A small multi-label image tagger, trained from scratch: 12000 steps.
Rows from block 5 of a small multi-label image tagger, named by matrix and row number. Rows with one number belong to one neuron. Each number is 128 + 32 x the weight over its row's rms, rounded and kept within 0 to 255. All counts start at 0. After the name is the row's rms in percent of the matrix's.
After each neuron's rows are labels from the 100 images, of 14976, where the neuron reaches its highest value: "top examples" is what is common among them. Only what is clearly more common there than usual is listed. The data: analogue clock faces.
# fc1: MLP up (model.blocks.5.mlp.fc1.weight, 640x160), inputs 0-159
# fc2: MLP down (model.blocks.5.mlp.fc2.weight, 160x640, transposed), outputs 0-159

fc1.235 105 [187 107 128  87 144 158  67 139 118 143 115  61 139 176 140 131 143  75 124  86 174  95 192  64 161 161 130 120 120 172 146 118 102  86 158 114 140 108  99  77 164  49 134 149 158 127 148 112 120 122  49 130 182 150 134 119 120 139 149  92  90 118  88 154 121 160 107 147  81 160 130 104 161 141 119 141  99  45  97 106 118 100  88 117 155 165 106 116  95 137  86 103 120 165 131 115 133 150 137 125 137 156 155 111 126 155 145 133 170 144  74  80 134 100 104 107 100 153  87  98 194 100 139 161  88 130 144 123  96 160 141 161  91 129 162 191 133 133 144 182 182 125  92 145 154 147 138 109 149  79 167 157 124  56 102 158 161 157 213 141]
fc2.235 094 [137 166 123 145 144 179 139  92 198 102  96 156  75 186 136 163  80 120 135 113 119 124 126 151 171 184 158 154 115 116 122 151 112  64 114 166 138 189  88  60 142 126 128  96 153  89 169 130 143 134 198 115 113 105  65 116 111 115 162 133 162 158  80 176 102  65 154  93 106 107 132 170 122 157  73 122 170 169 141 115 111 144 109 139 153 150 132 158 186 112 143 168 166  71 104  65  71 124 124 115 135 145  61 175 106 126 139 109 121 202  96 103 131 140 120 111 175 135 132 103 166 146 170  89  94 105 101 142  83 158 106  38 161 130 101 100 108 124 180 123 136 144 117  84 207 143 126 129 128 110 125 136 120 146 122 135 130 159 106 131]
top examples: dark face

fc1.426 104 [175 134 126  71 187 157 146 103 208 112 102 122 110 175 164 129 158 213 150 141 133 155  26 111 116 186 111  97 120 105  97 121 189 123  88 133 145 113 103 106 139  95 107 127 130 110 103 107 106  78 130 145 140  87 127 147 133 117  94 127 116 162 162 107 165 129 101 121 129 113 107  95  90 118 133 179 106 104 144 121 125 149  95 122 133 167  71 151 143  96  85 106 154 105  92 116  91  85 104 120 138 132 171 146 158 159 123 155 104 137 142 204 205 139 139  93 141 137 181 163 116 107 134  94 136 131 108 182 103 124  94 139 152 112 133 169  83 117 100 149 167 118  95  89 101 210 156 113  53 181 148 149 115  88 189  96  82 108 132 172]
fc2.426 103 [ 86 146 112 177 103 139 168 184  89 173 108 176 127 180  78 149 151 148 107 197 105 115 164 127 118  96 134 131  60 172 110 118 106 162 133 136 111 135 142 151 139 141 139  70 103  92  73 132 172  83 161  74 192 176  98 166 169  77 121 111 135 162 125 138 133 189  86 121 108 139 121 104 164 119 113 107  90 167 155 143 200 108 144 151 152 151 140 111 127 119 107 172 121 137 110 135 206  84 104 169 135  86  76 119 119  77 133  77  85 133 125 185  82 113 103 145 144 120 110 143 158 125 128 112 103 170 130 135 136 143 103 177 126  92 105 151  70 127 134 150 164 156 124 125 107 138 128  79 136  67 102  62  67 142  86 142 168 119 178 161]
top examples: numerals

fc1.134 102 [ 71 114 105 176 191  96 147 137 108  88 132 100 113 197 104 127 101 110 164 186  93 122 209 159 111 130 160 108 151 196 133 131  91 153  91 165 115 110 148 144 123 135 177 127 126 138  93 186 146 138 151 128  99 137  96 146 152 170 192 137 168  44 143 124  98 126 108 122  75 136 125 113 176 175 125 142 126 124 142 109 130 128 132 114  98 109 131 120 115  90  97 102 114 134 162 154 179 180 144 152 106  89 105 117 171 132 155 104 140 123 154  88 152 149 106 123  72 105 244 108 113 154 111 139  97  51  63 105 149 129  92 166 113 123  93 118 122  93 133  91 122 118 131 183 127 152  64 140 142 109 147  49 153  90 105  95 134 132 118 160]
fc2.134 096 [113 106 104 157  98 134 116 158 156 146 135 175 104 114 128 112 186 140 145 172 123 129 117 151 171  34 122 100 115 193 114 137 133 141 115 179 112 112 141 156 139 145 101 171  66 127  76 108 122 122 118 105 135  90 122 103 156  96 106  91 152 155 104 150 114 121  85 114 168 158 130 122 177 160 106 148 164  74 125 126 161  69 122 120  87  95 175  63 139  70 124 105  90 171 137  81 167 155 135 109 152 105  79 157 117  67  97 133 115  97 171 164 124 203 102 135  99  65 103 143 105 101 152 119 178 189 136 162 136 105 136 155 133 172 120 127 126 142  98 131  62 181 152 106 168 132  73  91 148 136 128 153  78  77  92 148 122 123  63 195]
top examples: numerals

fc1.405 099 [121 116 136 163 175 128  85 110 181 174 140 107 141 166 157 158 126 146 128  76 147 152 157 195  82 103 121 104 111 104 210 150 128 148 116 123 146 107  77 190 142  72  80 138 152 160 119 153 172 140 180 163 183  91  74  70 132 100  95 162 143 144 143 126 107 153 170  70 147 107 165 189  90  63  86  83 115  88  87  81 103 135  67 130 108 128  99  89 146 163 162 137 139 106 131  95 150 101 101  96 125 129 110 179 139 142 158 136  93 119  71 199 144 116  92 143 123 103 149 129 112 131  91 168 162 147  89 106 118  98 136 134 151 154 113 151 117 109 147 157 170 159 150 183 128 166  97  84 110 141  94 129 128  89 174 176 167 167  96 138]
fc2.405 100 [ 94 106 147  92 158  86 164 131 162 199 151 152  93  82 114 171 120 214 119  98  93  99 169 111 143 143 148 101  85 168 130 108 145 123 126  87  74 135 129 127 186 104 149 150 147 162 115 138 121  54  64 113  77 135 155 183 112 127 144 164 119 107 138 119 183 160 155 149 125 188 147 152 140 149 182  65 114 129 138 211  95 161  93 110 140 154 149 115  53 127 142 154 117 164 121 129 153 114 155 148 137 130 132 122 119 181 138 139 136  92 152 104  98 109 135 132 122 155 123 149  96  93 141 169  96  50 110  73  96 102 140 140  95 152 134 109 121  50 124 113 113 156 140 180 111  83 125 154 103  86 140 128  61  64 112 159  86 140 117 166]
top examples: dark face; hour 10

fc1.486 093 [110 159 117  86 120  96  91 133  87 182 118 122 133 111 139 187 191 112  86 124 106 139  90 113 164  70 106  55 150  93  75  97 115 137 130  90 157 130  83 111 115  96  90 141 157 135 165 107  95  92 169 126 180 105 149 143 109 133 165 137  88 110 157 155 128 145 142  69 138 134 130 111 124 105 166 123 174 100 138  78  75 146 122 144  92 122 142 132 154 120 160 133 106  81 124  59 134 110 128 199 156 157  91 115 139 160 106 163 191 188  91 145 154 179 103 169  87  62 124 154 102 118 151 190  80 142 132 174 183 120  60 168 101 140 150 151 165 142 140 159 124 184 130 196 114  82 131 123 107  70 155 111 140 108 135 176 144 131  96 134]
fc2.486 100 [167 173 115 152 138 151 129 128 160  91 118 141 124 146 160 123 110 115  97 145 177 161  85  78  98 134 121 140  94 128 147 102 127 169 102 142 111 152 125  89 119 117 208  98 124  83 154 145 179 186 161 170 133 130  39 124 113 142  96 151 189  90 119 101 121 161  68 209  76 167  84  73 126 135 119  95 122  72 134 158  98 126 112 159 152 107 111 114 129 159  94 105 131 182 112 173 119  97 159 120 121  93 140 122 172 166 130 158 183 119 178 120 128 134 107 160 131 202 184  71 155 135 145 133 145 154  93  92 136 155 199 100 145 117 109  93  82 108 122 109  96 102  85 157 134 164  51 114 152 170 115  99 134  97 160 102  82 139 161 111]
top examples: second hand; hour 3

fc1.335 114 [ 38 103 156 133 133 157 129 163 118  96  61 143  79 114 133 109  83  89 135 109 150 116  83 145 171 157 125 118 108 132  99  80 172  85  94 126 119 150 167 130  97 158  86 154  94 221 105 118 101 204 133 117 158  95  90 101 148  95 121  50 166 127 114 150 118 121 180 119 117 131 115 151 147 133 162 141 173 126 193 192 139 187 161 131  78  83  96 107 140 121  64 157 132  92 177 163 130 105 128 167 119 140 162 169  90  86 125 156  66 184 112 106  89 131  86 118  75 110 166 137  86 120 119 124 141 141 104 127 181 105  86 142 170 156 168 108 111 153 116 119 115 134 117 131 194 141 142 123 155 174  92 144 123 166 138 142 153 116 153 125]
fc2.335 105 [101 136 100 173  96 137 149  80 145 149 105 113 106 160 118 157 175 188 124 150 201 134 187 123 145 102 163 114 120 130 198 113 127 154 110 150 157 128 139 130 191 119 153 156 136 112 160 162 130 136  81 104 125 104 158 101 126 118 138 118 177 109 108 110 170 106 179 119 160 163  59 154 137 101 171 108 102 209  77 161 108 132  53 116  95  61 156 155 127 112 117 128 138 181 181  58 165 151  87 112 138  94 158 126  96  69 114 132 154 210 172 108 134 107 119 194 123 161 157  69 127 107 183 105 131 103 151 103 100 154 130 100 129 108  76 103 105 139 118 136  89 110 141 150 128 125 117 131 104 112  73  71  77 150 128 149  94 142  97 154]
top examples: numerals

fc1.336 102 [122  93 136 148 142 180  64 140 146  77  79 135 161 191  90 134 122 127 115  94 108 189  82 149  58 151 162  99 103  96 116 175 104  86 130  81 122 113 103 140 111  94 104 148 111 140 112 157 116 138  97 155 126 181 110 112 134 133 130 114 138 126  74 143 153 140 105 122 135 162  76 145 154 119  98 115 173  80 142 114 150  85 179  91 137 138 129 126 171 160  69 132 143 135  99 153 113 111 112 118  85 127 172 121 155 105 144 128  80 143 143 188 173 119 144 118 111 122 123 126  94 136 149 132 134 200 144 151 129  71  98 209 112 157 156  68  88  85 151 168 141 144 148 158 216  87 151  84 153 210  94 148 147  82 157 131 107 142 212 123]
fc2.336 088 [ 84 103  89  92 130 121 130 174  94 150 142 179  91 141 157 151 112 118 156 139 122 111 174 153 183 129 120 120 138 141 144 140 119 112  99 169  73 134 167 143 150 125 152 126 145 175  98 134 169 139 110 169 129  79 165 155 112 134 157  91 146 131 121 184 185 134 187  78 119 142 125 139 128 176 133 183 158  50 180 155 134 184 118  94 112  66 121 100 115 119 136 135 133 165 170 138 109 180  65 170  91 108  92 163  86 110 130 123  77 142 186 104 137 129 151 151  75  69 142  50 142 111 173 115  80 131 110 101 116 148 179 147 110  83  74 143 128 168  72  56  96 176 143 131 122 147  70 114  97 103 144 104  92 142  73 156 133 120 131 129]
top examples: numerals

fc1.289 106 [ 75 167 140 159  97 148 149 148 122 109 109 108 100  99  96  93  90 110 133 116  74 134 103  60 101 184  82 128 119 108 167 142 136 129 157 120  83 185 116 149 140 176 114 145  57 154 124 115 116  96 104 123 105 155 132 109 169  84 156 137 152 114 109  98 159 132 134  95 133  97 154 147 157  85 174 106 149 193 145 116 110 145 104 102  80  58  79  65 168  99 119 157 160 105 170  92 153 163 124 137 136 131 131 119 140 151 149 210  94 128 173  83 153 174 127 132 127 130 170 110 126 167  72 125 131 136  87 177 146  51 105 135 128 107 158  97  48 119 122 186 133 117 129 128 168  95 168 193 161 123  99 150 103 164 187 111 163 123 162 173]
fc2.289 088 [110  75  95 114 108 114 134 101 116 180 125 132 137 147  51 115 183 121 142 128 173 105  79 139 158 140 166 124 140 119 124 118 124 185 145 137 149 168  84 134 162 141 138 133 175 123 141 189 132 161 127 182  87  97  99 166 122 108 103  97 144 154  66 158 148 130 104 110 144 158 113 136 114 152 153  67  93 159  89 131 127 154 126 115 163 125  80  80  74 127 109 114 143 129  95 164  77 161  99 180  91 127 129 205 119 100 143 130  89 121 191 120  46  99 225 148 105 152 109  44 142 110 148 102 134  99 110 181  98  77 118 138 142 113 151 143 141  99 136 173  88 134 129 165 146 131 137 144  98 123 198 173  81  96 149 103 181 136 158 163]
top examples: numerals

fc1.158 094 [124 156 143 127 172 154 188 120  89  84 150 163  55  97 162 102 173 136 161 116 129 131  76 132 140 146 103  96 147 137 180 130 124 174  71 142 127 122 117 102  98 121 146 168 192 131  91 126  76 149 126 107 114  95 122 109 154  71 129 122 130  99  98 118 136  30 113 132 163 148 168 167 144 125  49 132 123 168 109 139 153 118 152 129 134 124 111 110  92 161 138 136  74  89 126 146 182 105 151 174 126 115 163 108 168 115 134 118  54  77  80 142 150 148 103 170 152  83 198 120 144 171 102 162  75 182 125 134 105  76 106 149 139 107 121 138 187 138 155 110 109 146 153 160  71 137 161  87 101 179 172  87 168 174 134 145  90 128 162  92]
fc2.158 082 [ 84 139 154  56 105  90 115 167 144 100  63 166 205  99 124  89  91  99  95  92 173 159 155 164 134 149  98 109 137 155 136 183 117 107 120 147 167  67 130 159 150 147  72 144  77 105 140  79  96 108 162 121 126 174 139 146  96 129 105 126 106 154 160 139 112 151 146 128 135  58 103 124 156 117 150 188 126 139 170  91 168 123 150  82 139  82 139 128 153 137 117 125 168  42 122 175 169 120  94 147 109  96 147  52 150 111 181 193 164 121 112 150 111 130 172 151 159 125 100 123 130  82 145 133 124 134 174 143 157 140 142 112 130 145  79 159  53 191 124 186  86 133 132  96  95 168 120 133 140  95 102 171 115  93 138 143 171 136  97 134]
top examples: numerals

fc1.526 098 [140  51 113 142 174  93  95 107 157 170  84 106 118 126 138 144 182 159 159  43 135  78 106 147 107 126 128 177  98  75 161 177 105 110  98  99 127   2 128 126 127  85  90 155 179 112 129 146 142  87 133 170 159  94 135 136  93 122  64 133 132 146 169 110 117 166 121 129 137 155 135 140  90 152 173  78  80  36 148 102  79 125 101 167 131 159 125 123 117 117 145  97 155 114 105  96 102  86 123 143 123 154 106 113 150 118 167 111 154 127 118 155 123 125 165 176 212 139 147 179 156 153 154 171 134  89 178 116 130 136 130 147 114 145 111  84 143 160 116 127 141 140 145 132 162 145 100  74 197 139 114 124 123 168 151 182 135 132  97 142]
fc2.526 114 [ 90 126 102  94 141 124 164 117 120 148  81 107 107 149 112 197 147 143 107 167 160 120 124 124  94 133 103 103  47 182 113  77 219 130  91 144 136 143 155 116 167 110 170 157 148 172 163 133 119  91 107 123 136 109 102 150 100 126 115  54 155 151 129  95 137 110 203  64 163 192 181 154 144 145  72  91  53 141 118  92 147  98  77 122 106 132 150 130 107 188 157 107 136 166 131 129 169  66 138 132 106 103 128 135 100 159 101 118 119 102 146 147 132 121 143 132 164 153 194 170 152 127 113 162  82 101 150 115 118 111  78 140 118  95 144 132 136  83  57 113  77 143 136 162  86 153 108 140  99 143 116 112 129 162 223 105 111 152 105 142]
top examples: second hand